config.toml
arch = "transformer"
model = "self-supervised audio encoder (BEST-RQ)"
dataset = "synthesised imitations of 52 everyday sounds, one a clip"
train_examples = 39062
n_mels = 80
hop_length = 160
input = "log_mel"
win_length = 400
codebook_size = 1024
mask_prob = 0.08
norm = "rmsnorm"
norm_position = "pre"
activation = "swiglu"
mlp_ratio = 4
head_dim = 48
fused_qkv = true
bias = "all"
qk_norm = false
layer_scale_init = 0.1
parallel_block = true
inner_norm = false
subsampling = 4
layers = 12
width = 160
positions = "rope"
init = "torch_default"
residual_init = "none"
optimizer = "muon"
muon_scale = "match_rms_adamw"
lr = 0.0016
momentum = 0.98
nesterov = true
orthogonalizer = "polar_express"
adamw_lr_other_params = 0.00077
grad_clip = 0.5
ema_decay = 0.999
steps = 15600
batch_size = 256
epochs = 102.2
lr_schedule = "cosine"
final_lr_fraction = 0
warmup_steps = 1560
weight_decay = 0.09
adamw_weight_decay_other_params = 0.01
Rows from block 3, named by matrix and row number. Rows with one number belong to one neuron. Each number is 128 + 32 x the weight over its row's rms, rounded and kept within 0 to 255. All counts start at 0. Numbers have three digits each. After the name is the row's rms in percent of the matrix's.
# gate: MLP gate (model.blocks.3.mlp.gate.weight, 640x160), inputs 80-119
# fc1: MLP up (model.blocks.3.mlp.fc1.weight, 640x160), inputs 80-119
# fc2: MLP down (model.blocks.3.mlp.fc2.weight, 160x640, transposed), outputs 80-119
gate.145 105:148141149084077100233122122176173184076132144162130060166145081088106115166162103082151132166101146087161110089117164165
fc1.145 108:110099175108144140196128124096115137122148133177127080169160134121173110036154119112114137108131087092117150145122124142
fc2.145 105:206156140141112121120180149061148133071177108167095101090160176026148126136157149142113127077148086109119167124065194146
gate.146 135:129193079105147151117082106187148119080134166126121091126126074161166100156115115177145069134119136085145132099116140126
fc1.146 120:177073131188139124157122090089145118061130150181104093143071069073132128140140155118094118160063162157102086192123137129
fc2.146 127:164136095101099176072139072141110127135098079133097151136119160116114144148160130138180120135107165077131162121093093183
gate.147 117:114125111170107086154159102128118090097074135090109123090076054141139106094115155085123179227151116194170107144105089165
fc1.147 109:190112124173104149110104112145123133179118084168129122124145171158164145111061098162082150113108156058138096163120105120
fc2.147 115:127117127098129135119101135117096129134139136164118110095185131166143064146085117114124113132121111124073082092157107157
gate.148 104:067124080157109090118108174144100145117127166175105135129100183132091150146104122127139159058067173125078062108158153157
fc1.148 105:064142106157150060139141083130142141111112094078063072150108138168142172063122147116157148092174136078099101101125091135
fc2.148 101:110115142122175188195083145163068152192112084130138110146143079166140163099068177136144109122147106115206150169098115153
gate.149 091:196120148061112130111099145066122128144136093121076128133230096108090137126108099129147144143136113170109143131085144089
fc1.149 085:130147141159104119121143089135140146113090143111161117145085159146173092089186127119093090166205123050138159101129097145
fc2.149 085:133140109167045173093183147182126072125136136175175129117041136121126090190141088053090142131159096083051110134172217095
gate.150 092:074110108073178133138136149101167143164125133061093119092148118125114160155136149106151073124117099134121157143131170132
fc1.150 098:080137147194141104117079149046156140092118151178130109153132107151135121199143150103161121084174094140178168116154057117
fc2.150 094:142136098089155121153148085130097070133091158098109113151116132114177112140142176181146119133087194125152062073113135125
gate.151 088:107133138118102183121134138134178169143158127095161162033148093133120105095058149121136076092100122115111101119040138128
fc1.151 081:118090159065148145103133153128189173033146131079125162114156065111088144037126092130113162091126152070164114135111209128
fc2.151 088:085080187059122107120086153085108094100099127124143090103129107145123067149113125133169116088079158087164144076174123125
gate.152 079:164140109081149085108150105166136167136091122133127173153176132118119150105121132117141224101150113118143152061137130109
fc1.152 080:145116096150153136146127122133102129182085150169123102120112106140087119132140165164130095113136143114103138169130085164
fc2.152 083:098155084216170146142097108121127134106105103158178133154173112114106097142124174121175143090155142133118117121127119194
gate.153 069:119154047149131140178079105153183177134120097142069187097124144159075103155087164129106110087166131076119092112055136124
fc1.153 075:149129082147153152123079142119107193108134147144038120073127129128083162123084148184078115107112166088119113141078073130
fc2.153 076:142114151119088121116137164098120132176151118190123099126160130163082144130135124140166166151126042162162144072162153135
gate.154 105:127153115208177092083108118091096164168141092156139167053130096188134156115114148150105126168183067148129133120112151153
fc1.154 111:152107151132126164158141200080151071137117100120139110130146102128122130091114096139168091142129137181139141158099122093
fc2.154 100:075173123146142152079071049109091115121154104113142141141103160120115111160097133166104123162119150088176128171070120127
gate.155 106:155131138090082101141113140084169065095129111127138131175075064164186110134106130192171175145114137167136127082110168156
fc1.155 102:152168126136145176149103091091120117100152086138164087185173145151139127116161147071088107159135082170154142122202157133
fc2.155 099:110125096099131130143100159163097096130164105143150135089088097157068154149097173130163121084156142116124130207131154133
gate.156 108:137136137178149119133121103128195111070108133149129177107077138104130069117079144145158139185082109139080183121118124104
fc1.156 098:115151156072113101150114141148145072133124122142156105188109091147069111140100123177132158185173074089121132131145070177
fc2.156 109:120123145071104183124075132113093105119121047136155152116187111096151095096119123125127081171137101058138135150133187160
gate.157 102:163094133133134143156136103150206128130140164155081095141170098163117165153157166148099111099170081051093112128134148122
fc1.157 096:143094155209108086163112160165090114104072162112113117150085106117141070161112132182130129124158110153160179095149100144
fc2.157 092:135115148216115148079163123142093034126145108124098134166063131103105116151160088144130170131109143161174102163150132106
gate.158 110:082126129142144096139128129098099167101087066124135107110102134159125145077132150164108102161168145165115187058163112176
fc1.158 110:206156149126125179132128149098142123141186139196131116138131077159157098149208123086080081107135121119098160182095155102
fc2.158 108:088078083142072098111140052092152110117090148121146088096112140141122110126109127139151098121181180109080128084118070115
gate.159 079:106168156123149121143179156124123099115166080090188110119166066099158130166091119126107109180087195098165140112146134107
fc1.159 076:108139129122139135140105108141129107143128103113132106122171155152117112060143109169163163086129047160091138164136180145
fc2.159 083:137191175162144074095134110149094110152096088079109087129136154095169141176155145101104136060136136059128128152119152104
gate.160 096:113103093142134099084087127072175069175111202103094123129176191128149054144084151122157131153082143158089155141150177160
fc1.160 099:148138154200158107119133159172142119167103139136096155151116168170113189158157067160171136139117120132171098056145065125
fc2.160 096:090105102102166080131127090154132149092083128098128089171154102159125093115152103125141197126141145120162157173172161130
gate.161 112:126145137125165162092115021117150122126132107136175087153140088123159184154149068127147142123098069102160125129087072108
fc1.161 109:163171197143084112198076119124123177110171083165105134144136073133146096136104060099126160078119065131090099113121148144
fc2.161 110:107127115189090128117141126146109110168112122131057082180127075165144146096117126187126103173119098061117139146105156088
gate.162 145:111061170154132170090159100093170109118115159094131113068090097136087100066064149204152110097147150129128111117156112083
fc1.162 137:159116079161098081118106150111082113139096141130115159126134096214132161091117126121146132126088134203098126147129066105
fc2.162 128:093121175203098106143164082156062162144108169131169119084113102132126115123126088163142127107101100172107131100115124105
gate.163 106:105141124087204132097094114133144127087149131138157100138133140081130089091089137061152200118162091126090154110059124162
fc1.163 104:179114107206108097152124134154096087139133130156111128165131086176093133146107128130130133137180166180122121133159154104
fc2.163 101:104161134095162154066178148091126120113083107166164128162006129121171136075152118089125076125110158083145105096172124177
gate.164 075:135154111166130175069118057118085174095134150153164138128213154182156117074049120104136117185104145149129084058138091148
fc1.164 070:102080146133165132077088105101138187125149184086077143099102096154131118101129099129144144153193121186123125147158148153
fc2.164 076:110053126166124175098102139070106104136112150123122131083101160166207130150100176142152169107165154129156124114143155232
gate.165 089:103136147120108102061117072129178138131128125124115160092107114178151104189094084137150147133096135089188115139114100137
fc1.165 086:121203122171133161131146077161076129183100122152139118116176084159163157161109117122110094091120133121104141127159120134
fc2.165 086:125117117102105152153166186158100130156121092139127116127111068148126143225110156129092107111110169189157125144123164139
gate.166 109:125101156124143120163128121146134080077159148083125128141169148175067154104162127075045096069124145173148165133090116079
fc1.166 098:120149157175141125162133120148148130107077120140113111113114123141108094101115138079126075146055108116121143122165166086
fc2.166 094:067090124111127132101101111141128155151140108169177196118092112068140152160168177172120159114126145146144139145155130139
gate.167 098:120183103094137143096161125114173077106135150169102137159132123110140092067108143115127152126119151221127112128169135140
fc1.167 095:112121210116173138187084131093147146136092075129132051110137096144169131173131080125104096139200153129182119156152156127
fc2.167 089:125126122141172133148140144167103179159118191144129111146169129111098081146175140151117099067148081103125074178076089147
gate.168 122:185130137181109167133126105143093121104095130098090119130126096166146170098147189111169110156139131093109123098131104133
fc1.168 128:223107134175080156133085122104090106076148159148121085127082142158143111074166174098129128127139109148135073162136092127
fc2.168 134:160107183094204154145148148128134137077074168131125164182124101094091134191144038116128066136123088139169128120135097151
gate.169 099:155109142139147180119191147107146124126116135128084103137126106095124132071162043128120104169119139151124071132112091109
fc1.169 090:117123169101080078103159111155174144047183165109090148132153091135157118100094024083149109154065104191113111113153088110
fc2.169 105:134170129109083163109112161130180128182118114128112097109154202057121060128112162125173154100122131112106130165141109159
gate.170 104:115122153136100118161107139176171092172105142105116108117157100128151115115149128155104116201157175222065134146139233160
fc1.170 101:167181108133133142131128076107113207175219134092095153156132148121130129117129093147177132090075116175093144162046093174
fc2.170 104:126117121122103119101176108108134122163130115177117069159113148078166140113150112166112086145144214165172134146116126121
gate.171 121:182190128174152081155073134098159125141097126110119121099101098072096113081116091069078134096123151124175136129135113158
fc1.171 120:092180108106157134106183141168097150148054152093062140105086103162051117147177136146106088072148102093131127148096193133
fc2.171 118:122122153153115097200107153145111127098132144204090085080182157105153143197114124072089167102151186069151087098096145141
gate.172 117:133148171082122107119125148088112178084083157108155152113119093111083116079109177166100165117154091064159115160101116127
fc1.172 110:121137166148120085143071103169114177180169136129092076118137120144199137151113132100113111144121093101098112120145131124
fc2.172 117:183159214194129139138101109123124144161118147111100098142191142117119152146191112131144157141116088115180136110136185136
gate.173 070:114088111133158134081096097124127090163146136151120176117121136123101110134157094081096123083124170113146108143120073083
fc1.173 075:140159162096182136115182091088111091128147120122110106088147064151072121122116088130178183146088111092101103254125115133
fc2.173 070:140119162099118101142112160149134177095146131109122146060116175147069148177136119174119152104096175115156116097117084132
gate.174 099:085149112135141175101099139098112119117065043224147132161100120127128149174116157116150130113061113135133155127077089106
fc1.174 101:099123077087155110107165115036119134070128124180182162103064100126171123137112148099101078132133179084121134095106106104
fc2.174 103:097148094100148157142094150068158156084126147138152141125134136121189149120164102141156120144107104093122170149181143148
gate.175 112:075168131090172148127113151169195163132129074146080157094124132086118157149138105093136158175077108130110123133109123140
fc1.175 112:164115156141111117132109051093141114176141106053064154146144142108127132121064181176137099123180160112135104149142103124
fc2.175 119:146145119115102122122123099084179103162079106121123117102095143148147148108101094161130103171126150130109162128164188099
gate.176 110:159105123100233093133167126064177087112177142150133127066167119108136163161147101173141115133109108076162152157110110093
fc1.176 109:138089161095078124112165168113177115155151105149171095090156111105166090087160124154102175177129093128106078133127141074
fc2.176 104:113111147161140151110146058142081133170132149115103066160092104182167157140158149105156131086061119147102131115131105145
gate.177 098:114114137078130134142116063133167105128151120121113077083106107100188111147114113105224131158131181132137147120090118063
fc1.177 100:158102125129133155125084085069096105134086146167126115074150084146140198136142097112171128088130095153133179104091152103
fc2.177 094:153096071207122074181102124092098069110135166119089070070160188163106129122138094158088150159124170116121118166104127194
gate.178 095:130155134076076086136122183108090141144117107193084120204072147111086095106112064164147159136100152093141122089170115137
fc1.178 096:063146171101150093120088129113188126136160149116168160115085156050163081134096153152099101170184149189146154138125121133
fc2.178 092:130165085163114136109071142103093123123216165142168096166121118124137140148149103169123116144115120124119084143175160119
gate.179 080:142138147106116223052119100093164128166156158110141159086158129094104183159076110101105217143078093128111118177118170105
fc1.179 081:182180099110139175095092179150134178105112078157117077152130097096144058147080067133117143126107098101091128139116109188
fc2.179 083:103163106110083165126142112058111126144131185090134155123132127135124131130069149103126086137131153127080108095121146084
gate.180 119:124120107070127122190172118153088157097119122125069120108136076090149167190088151121097125207136037076122112131105069143
fc1.180 114:135095071195162120142097110136128132156125176130133061170122125111110093158181098109090148143164165073106111071131098146
fc2.180 109:137176152147119151110144102091122150115110150126083109124131135141130124111145046083103071106186147154132130175164106131
gate.181 106:127151114077106098077128124179137120130133132131083135150118054110098185101150107193165141185136165133134116100099172111
fc1.181 112:137089125089114131062140176140106086161123153113055142188109068108098168087164117143074146153128139121168107072096155137
fc2.181 103:145166150190095155100163116118095100144118148142114111117122119147109144173132138145140128129139123126125112136057146216
gate.182 091:108089092120115186074125065126124189143096153154075076100131118117128123127082085146183113150126090192068148133144128085
fc1.182 100:081156141120093130097110117105199154090100087138125142151114088106145177115150198131102119088131111129150100095101147146
fc2.182 099:140156158104094154182115124144155129137139155152185083127179142108125139112154133112135179125145139167127177189117075192
gate.183 070:139160112116084134039096108099133122110106080132096133111180152136165140082123130145147124115121131139215173152094131116
fc1.183 071:057121141109183116125167181139128134148118133118122117096059172211115078113148129161196178116176141176175096048104092123
fc2.183 069:103048139118113142129171138087124174124080150154129127168117151178141129095085124093084130171174117154088121112174077164
gate.184 111:102124117125117125105145077191133143128127113079096105097156100108161119213122124074123150124195093150103068156129162160
fc1.184 110:152149113194100157139101096180126109130121069165167147129120100085106092145081125108131138148167077088132089134109169104
fc2.184 113:054094183178121116150116097094071109143148093171151140161054110120115174185139200094082119100106137104113142174116156115
gate.185 091:126154143114086162113151130134119104083177094132133113072158144093075175136172098147157102178087128093070208113116119087
fc1.185 089:130142172199121080120076115100094135136126155119097184135085129159167113124121102128129085067128135092130111207166122082
fc2.185 086:150186101145126145116200067130153129092171114136157148067176157107082234198208101147129075122135127132112169170082071090
gate.186 080:152151123150187169167133157184139097105143119092131131184130141026142078128155179122125167095142097062101151134111119141
fc1.186 084:109125117149093132130153077129139104110147189108141080152129082120101129151149129080096125145112112153172067149086160173
fc2.186 081:133116098159103083183126111128087070084132156076133072090187125094122176138131093110141143113153161113118136102166136096
gate.187 093:169140154194154122126090102099151166119109085128112107152094093126121068171164101047129099110160087118134122145122174103
fc1.187 092:135089173175132134136092117153139119125145114105195094110135121154113131166155142162187129089084168126144170152089090101
fc2.187 095:192145120171145154134156089144063140132112187082122079168155173207115105113113143132116126227204090108129121098160105154
gate.188 103:166157140195138126177096152134121163198107145122103112100162113152103140119111132141153089080159101131176128102101118161
fc1.188 108:139155122124096038107134116117124143094185137200158138110137041128101131157129088134162129164134091144105135145068171160
fc2.188 107:117166153098121050095168178141107178098168167174086139125150117129118133170137136167163226086155066105152088113086126143
gate.189 125:152119138138120174097126129187111181120164137108163149124148149069120154146126139102131154139168150136121069122095122123
fc1.189 131:140083154145156161161101110154105091088136145131119094146057127149151083186093181149143115088174116126114160095145073105
fc2.189 133:185122114078160151132197091171161163151149140113088129106113231113147119169124127151151122156200136158156110128132127119
gate.190 116:148163093148134129095103073174119094086173106105158123128158088201145178172125101121109152137098109176032100140110124110
fc1.190 121:119180100166131153090121123188152113105133067104108110086134141184160147129115162155144138168150160173036096099155150155
fc2.190 121:126180156137133118054128148141138063133212095119093144133179103127093107110143093130127106169084167122081100146121118143
gate.191 117:098119140109108071149117058123126187137079128126118104128120103050153067131106066149170159082123140099103146203104188119
fc1.191 117:109132137134118150129118193089158097155130137108156101100140183137182105156126192065062114142068153047059159128119062168
fc2.191 113:163169195156116123102104171104106097150099107148185132142117230215124179143140158106183125168092127212134138097086085152
gate.192 084:144132155203134143134107136143136111158102108157165096069130166109080136151131110126174140169128185123073157090084157094
fc1.192 086:164104137175064108137089103169110084146127126123197157149088077140083129175104129164090083185090177145119056165116154088
fc2.192 085:052111195094117140148121167135127113129094135071100176099164114128198097134085123060140172115141165132116172153140131086
gate.193 105:064167099080149125162127083150157083188099153112190070118122148121082109152162116161100124113138171148112113090078110147
fc1.193 116:121145159158116132150127152210195168071095122149134100187132112134146119131118139124173129141138168117109211141129101128
fc2.193 111:147139156131173135109116153147124102131043182132155109181139069135109135102160133080124150124159122075127173140107138144
gate.194 084:100123138107139175084093095167138178094166107107089078161141139153134132135156129115059129095090184204171157131119092141
fc1.194 087:143098062156167175108170074136151183138121121112135060092140096153147157112134112126045125220146161170103124149091121069
fc2.194 086:172151126120114152121090124177134212095216166099103107128140073100126130165093068105134124184115147152157117106149142101
gate.195 087:109123116068158144124136143126163090130106155154116093097066138111091154128142102141141115081105100114082104118109087093
fc1.195 095:129108123139092147153158163081098149165095086171087119165098157118105185117120125129103139120138152149061129106110108139
fc2.195 091:104070130188152100149101117081073111164102150106106181153113115121111158157155099149122188137112121125137145218091144142
gate.196 094:136126131119042111087114090137121095133131140145161097044103091086159130107181129139121163171149085064072096179103154156
fc1.196 096:187118096164092121122082096159104125188082086161175117147136121139131101105137096148128142084057135113136150167112129150
fc2.196 095:100111132123109113164136139145102152097096124205078149090113088131125142078164148112095138080128195114175208091084125175
gate.197 110:135120064105108084114135173107087066096181106141152201088136077183141106096127155077119123141075073136135077104173130089
fc1.197 108:147164137120146142152180173146184146158151165104086029118134132154115127178081111157162111088165120117117161139061165108
fc2.197 105:089082101073065113143124136112107092062094111127098161114147078105134160131140113133119153167111113064127082081118109111
gate.198 109:150095135149115140102190169162127110086086122147144081121136114128154111179104180142119113148078072120079169095133115135
fc1.198 102:102104110148119155138154130034128132161156125102146114076177150157093115078165169158150153169115199103096112086128152121
fc2.198 103:096136148154113183075195103137218145119201085138088125128144140115139135085086121135145190113154128160145117084117110175
gate.199 114:126097077172126163146149109110144123119061070175095101101172102155182162043113132114104093167107171134134130102152134083
fc1.199 107:132133128071083087133123138074140127124127089104111123155076105137148119109159160176071182152105060104150129143151133150
fc2.199 112:179150175163089116147085196170091171178197168135195095194145175118159098107120125169113153121138109121165136196070129143
gate.200 105:136201111121105146134125098099154103148219146100119093121115112137099135142135122039136132149125100105151093156107105109
fc1.200 105:148136201133106155131096116072093109131115149095110111134106110098100110119114098146109106134097133160124073225108094232
fc2.200 104:170125161146141122143160110168144125164144102103105113156116169054138184143127180099167043146142106162111177139083115161
gate.201 114:136156103141156134028077090096156085127084120135132131165121145179070191119204120137136145179077168112142138118097105159
fc1.201 107:173172126159108131133037103143145101162145134113121116120145128168163112092129174136081152178115151156108107107115088135
fc2.201 103:127159088149138113112095025123197144125125075149163118146091106098166123106137063142095138082121193086127128136103143132
gate.202 037:154178170152159092135153084154149145115132187143105141138120172151102140142100063134105161166061139114175157133122132176
fc1.202 047:135175145162108155167125110085151118087125217168116127050151119160113115136181126084137188104158096097121154173139097151
fc2.202 042:149152118145107129167113108097051125132151193116166111097128080160128126130165070100107174093163154144087134183161131127
gate.203 102:164064146173118127127084105142075074135143166133134121066100131107101122178153158112118140170145150191114110131082181132
fc1.203 114:152173143050136094102163134078125124131041118119104210147115169165154089110157191141086099099159123078092113140138132163
fc2.203 106:190177132095164128186122118092097116155112111127165107102077125137152158158090083092093157127123123174148093115082103111
gate.204 110:123119148080177124113116119099130136167127130105108104102146150148151099146060220123130117154120137103099129087170083118
fc1.204 107:129138090086112150115172168148087134115085161105116094141121131111128104117161198127082120213157127137098125125167150164
fc2.204 115:170110175207112160075125126140118115135141145115076133101139147163115166124158050171150101095113134137122082130153165112
gate.205 088:148116175139100077127122152098163139128044076146119087155114093128120159126099124157130079125129199149132089113153147119
fc1.205 091:121148124131155160073117129129108113132162087074121151049131154145136103098169104112174138160125178116098154145136061126
fc2.205 097:129102201103126116100069127172122105121184156142113146093191146128122126165116118142164126124177101142163129170086151130
gate.206 088:131096157089165114112188105101124154118133086145099113080162125119171086119087107079168113142099112105112117135179112088
fc1.206 086:160129089199092141134120175142187151097120137145046139121084093135135118149146151204077139087164113094143143147115203149
fc2.206 086:132094131109181133133102132156063177127122085107039099132121130109152131176096097097182100135142132089129153127180160120
gate.207 090:136188118122170090128123083176170088168111109143148155172122128170155106147100125086157115107138168138083075187087144148
fc1.207 099:143074182111102118109131134124077140061199152121202154103193119114158075146155107128127146158132079110113099110180116115
fc2.207 091:096115121098065169102112139181148091087093093124154074157136164141122138158116139140133139107109137149130104204112079152
gate.208 116:175173148123112131113166100101135153114158141104168103120147132089097162150162158084137086089086125148175132093104098140
fc1.208 117:138056146130119176081104126159156130109073115110161078210163155130147090120114104183141130151149089167139138112147107189
fc2.208 120:142131131156154062171161069072110104126143083096130117099168177121143162160149124079168105075084123061180139134118128106
gate.209 082:145190126108106079166134141112152157129163087094080147082106135164204146130126058144169141136091128104108124094137101153
fc1.209 088:205150054095151142117163102120101146153137111141095184056088115171156209129115171136154109137107107143135112140140132112
fc2.209 084:102143128118104146110142127171072150092189129102130132159165125198067086151131131128157147134096132174150136163074152148
gate.210 127:126094140129137181063156120117082147120089076226140107076134079091106224121144115086095165113146124120089129158134096111
fc1.210 116:151098037179129061106139153152089094140121180167090185165097127135192139179103066110109143154154149108117114117145202122
fc2.210 123:096107136116121178167038082182081158151115090071162149080141154166099120052146092135166158152135172145182147153148154169
gate.211 093:076146089115106163110127150147145124146230108113126061116140100122152102135168134158134129130158120095121131093111094112
fc1.211 094:129152058118115179137175127098104160116159107099109147147078112167159120091131102105197101212139140135136176122120094165
fc2.211 095:182126141102150125153153094161160148176200147116158060094091085168155111107159157142050108159121136125123117088127117112
gate.212 128:088112106114154124150174142108125123142126109148116151119133099128135142135088199122173171085082104168109179123111161084
fc1.212 130:140109059139142108185114126115079108085105088187179164127075112140166086160074232134126172155064126078150110158117156135
fc2.212 118:163152100110100154108135112162094050081051115138099146154126084080155130087102172103126127112123173104172106134093146153
gate.213 102:106105168099147126131104080149133146155076100123165139155145124180098119096147105099104077152184145144068109160101152063
fc1.213 108:079129128104153180064097089131118092105095074111161182105138159078142140130157093155141145118196055119115131118154142150
fc2.213 099:155134187087123144158172171163107155144135126153098112156132143197081115164161139149114168144111142187125086069158172187
gate.214 097:130125101134086107159109134126157104165171119073136129132066185128081110137193100116143176137063104177219237171108140133
fc1.214 085:119128083176136149124161156180147086150163084095144103080148114134147145076122171120101116133176144118100040115115115169
fc2.214 090:174165140128127183139204122150105130180165114066131140121142174108152135106133123058111120105161113097208135114131151143
gate.215 135:182137091131203140099107134141109113166146077128068148114144059129106142098074112118116161113098165175106125146050135070
fc1.215 128:137162128067154140120133144073106068122166161137143146072178140100183130156125099148137127197088133128111107095134114167
fc2.215 121:143108116114101120128091124155117097086095131125186065134102138146207103083127129171081110142124146089112163090180092172
gate.216 088:033136115080103105094078171152106079076095173122127144087085103162122141088142118105147139122071136154189080167159152139
fc1.216 092:112046149160162172095119134168107121149160129137190166139102145077145066133088140143172132159160083150124171186092088096
fc2.216 088:091120149136118100146097112133104092117109139156147156114083134092079134137078134107075181110143124147180166136104103123
gate.217 136:172109128158138134157051174106080063128132155119156060097137118168115182144145109158093080116138035147199154126141171108
fc1.217 123:111125097143116188097083168155136134120129147110126134136135100123167126105129090188128162187101102146156125163084143163
fc2.217 121:129149141084171162152117085110120105163099108098129100149076079178174109150142162092140161106159123120112084103098135108
gate.218 100:160126143095190122099147161138086152149132122097067156055120068144137124144094112096140149164101152107104124146193149176
fc1.218 097:151132141099166082119127115138123110106079086180164084139144165140083102161115130100140190072160152137110134091150156144
fc2.218 105:127104138132103113156141162144134085141065150077110090188127104152120133101089136136182072093172122136098110099148112157
gate.219 104:092137104143139137160104102086168142100100168146138116074139100124165113138182197217151146124155122094141118112119180141
fc1.219 103:181104130155141131102080131129161091146104131188057145184118136074133153151158144147119095123128125136152140089138138171
fc2.219 094:217158119158102185134123101153127106101143176119136178135107133150141122132111132161167142086102086136126130157103102103
gate.220 117:082129141139120094110101125114098065154076182128152134064071111154119143114071163109084060092164134101143133091087170136
fc1.220 113:155151088109093144131162128128055138106151117120091105098120151125099127134153094167105062125124117074126198123106106106
fc2.220 119:137169123144094123082121100074158128080086151135118099079054091101160056100135125094127110173105118081108095080104100177
gate.221 110:109220131123107127078081090088132153160137133151127087097151141182131132138085121107154085115143164115117095152121215109
fc1.221 110:117155136108128110124073123089173123147123147158081085130170167149137091133113140091185088134099183115155143111108140120
fc2.221 103:093075111122144131107110160048139142116163136134103134164112132143126104134126160082118153147108118112201165178079122146
gate.222 086:094104110129132106105130183094152090110112137074110128141157106079140188082151146142113181100115107076136104134158130202
fc1.222 087:117039115137084087179115159122140161147177211124057136163150063092134134124130137167065061098138112091140086149129127123
fc2.222 088:143167152169135162102152145118150072144073090155142123113167121126183119107174135163091135090159200167160165167082147145
gate.223 058:124140091107130128165120176124166105119144111142100185175070094121145052113106108118122105115125180110149146131138121175
fc1.223 061:136111144146138183124119142149105119166126134091101180152168098117159109077111149146095160160149084092099131152150153152
fc2.223 062:151129115163075203194180152130154070122164155091115086148129161144116122121118100146137187132081110112115199130052144072
gate.224 100:134152133145107099154154121141154137146161126223105162107150089085153098115093125130163087116038156084052153137153099192
fc1.224 104:130075161149152155126150167103124096134198091121148143111114124147122107085205187112063149091125181062152174153103117101
fc2.224 101:122083132097110085110202126118129147083111115111143112163140098146076054126178187102120125120071117117183090186082132118
gate.225 119:085108152105116096084110127124119109118144103189144169094173159171140141173096114142186135102085149136134092143143165103
fc1.225 109:112096126089077160159123127142074156084115150068149112142141095099106138126130123156094071148159144067120165145112121119
fc2.225 109:166124149191085133112123089207153117158148124145203155120095080129103111169083113133197108118099115132129186123146138107
gate.226 102:122090161139154149113178134123069149136091124118215122189131145120144069157168089110163124092218102094112166165117113117
fc1.226 100:152127110127157157136149175096144081134191112086109097145206135126099138128097133141073092132114136127156123085119144148
fc2.226 102:149151120107109139172041119206103125126183137162130097065087175152137109138134154154087108146068060071084093159188128126
gate.227 083:142133192118133144137131133131162114114122128113165185138179103157142126142072113164093126129150150102213152165135081047
fc1.227 087:144112108083092088137093144215069122197148125145125143103126093136116134137135126100126123115151196093165142151162145093
fc2.227 088:142095138124101095145098171122142130157135161129122154088074125084127121133129157109133157103092115143144143098122106107
gate.228 124:082080099121144111140099082085111139106067149097092157146185121060156070080124167068143107150191128195143103152055123097
fc1.228 105:116119134117064080122118121124123137135127136113142143158095149129108115168197186105097155180102135090089128132159067184
fc2.228 111:108158122156081109142116187147139125156160147149102094096104086191117114185114150174119084146165130141098153116129053111
gate.229 054:168177213148169147218129136085143147097162157139184095129103097179170148139120156147178110054048197148225133057115111136
fc1.229 067:160006068106143113085064153107147102107156164086127108085177133094156124137130088092097151081111159105129090104163112079
fc2.229 063:157082129078098115173123080118156167124166121144160147082131131188148112099105110138091054151057149154094129144128132090
gate.230 096:104156151101185126061174085158149149150177124128124103106139092119068108160194116128127177110132150153141150106141128087
fc1.230 103:155105105052149176124183108108109140103082097110165142191112167222092149119078185192118163067134082092101170120079146107
fc2.230 102:141150057141160128125176120107141163093202152133130113149062054175075128126117084095086171118163098116111094075149177183
gate.231 081:244129134112133128147144167150131097100092147152173109086130162133130128137153116148136106103136163104155083112133117156
fc1.231 083:143122102112119149092158169101100125142149116118134119091087134131095184144168134130092097190105110150107110090162166097
fc2.231 079:104096153140105168134111137174170186103149154141181110123123152115118110136183131154135089187137068100131126072122087183
gate.232 069:152157095077113147078125149126078104137132139097090163106118148167129077128162125090141125114050105113107079063160116110
fc1.232 074:129162159113083210098076172100097100156210166137139163154160134102139108137087062170147094126095121114068131167099120131
fc2.232 073:135127125137150131166089123108188146141182101151143172149148157082125101114185112087187138113164190137108176160097124110
gate.233 115:098120147173110156103132091093119136109102184100144144107095066136095193165160168139157191108129100107183116132151139109
fc1.233 117:133085069167152127157104100144112128127168130137150114115171153123149151140107105099155061137135133145108080104190116132
fc2.233 116:147057074125175163129105118195128181145162131159094119156161087107128212145107176129077147144095122174114116092197145162
gate.234 101:136113152143153129079156141116089095053098167133142143098077105136118113200144144141101151146210114084142088130095097125
fc1.234 097:104121114168153043085110158154138094089128131106147096098130203114142106096177146147161093114145170096128135076132098131
fc2.234 096:128037119154140133113091138140140057130169110131118142097156092115119073113103160145073113166136135167144145091125082093
gate.235 083:204120113151110163115140114079156070088156110156136133159110139151134107120156102140109184081106134157064147121076163127
fc1.235 081:071105149120177103173100116148142177114149170126144112120110161120042123154111143136116102094122133087110092142083214144
fc2.235 091:060097134135142078107067188127116113198148091138119128153128160139172149150183120131131124124112045145169116099105108168
gate.236 089:104119183093124101103140116060135109125114099130143126098084152064121089147110164092122106115075071132193159117106118130
fc1.236 085:094161176129110083148132150145123048112104135109089166103153140117141180143086125171133073153169158149136090131091176146
fc2.236 089:104086099165078146112131116172139137203171124119177090081062098112116102209126208115123149163141101128111098116073068153
gate.237 107:078156128107144094152069099087119122162125059157112138119131111152128131109064106077123178167123122175076158123117124057
fc1.237 098:148142121188118137184125100184103147139134137160102194133105130157121110163149064126121116143142123093127100106145107109
fc2.237 099:088086194103162120084129102147126152104170109153213168141143120113081152214145127176183131166131118109186139128127095106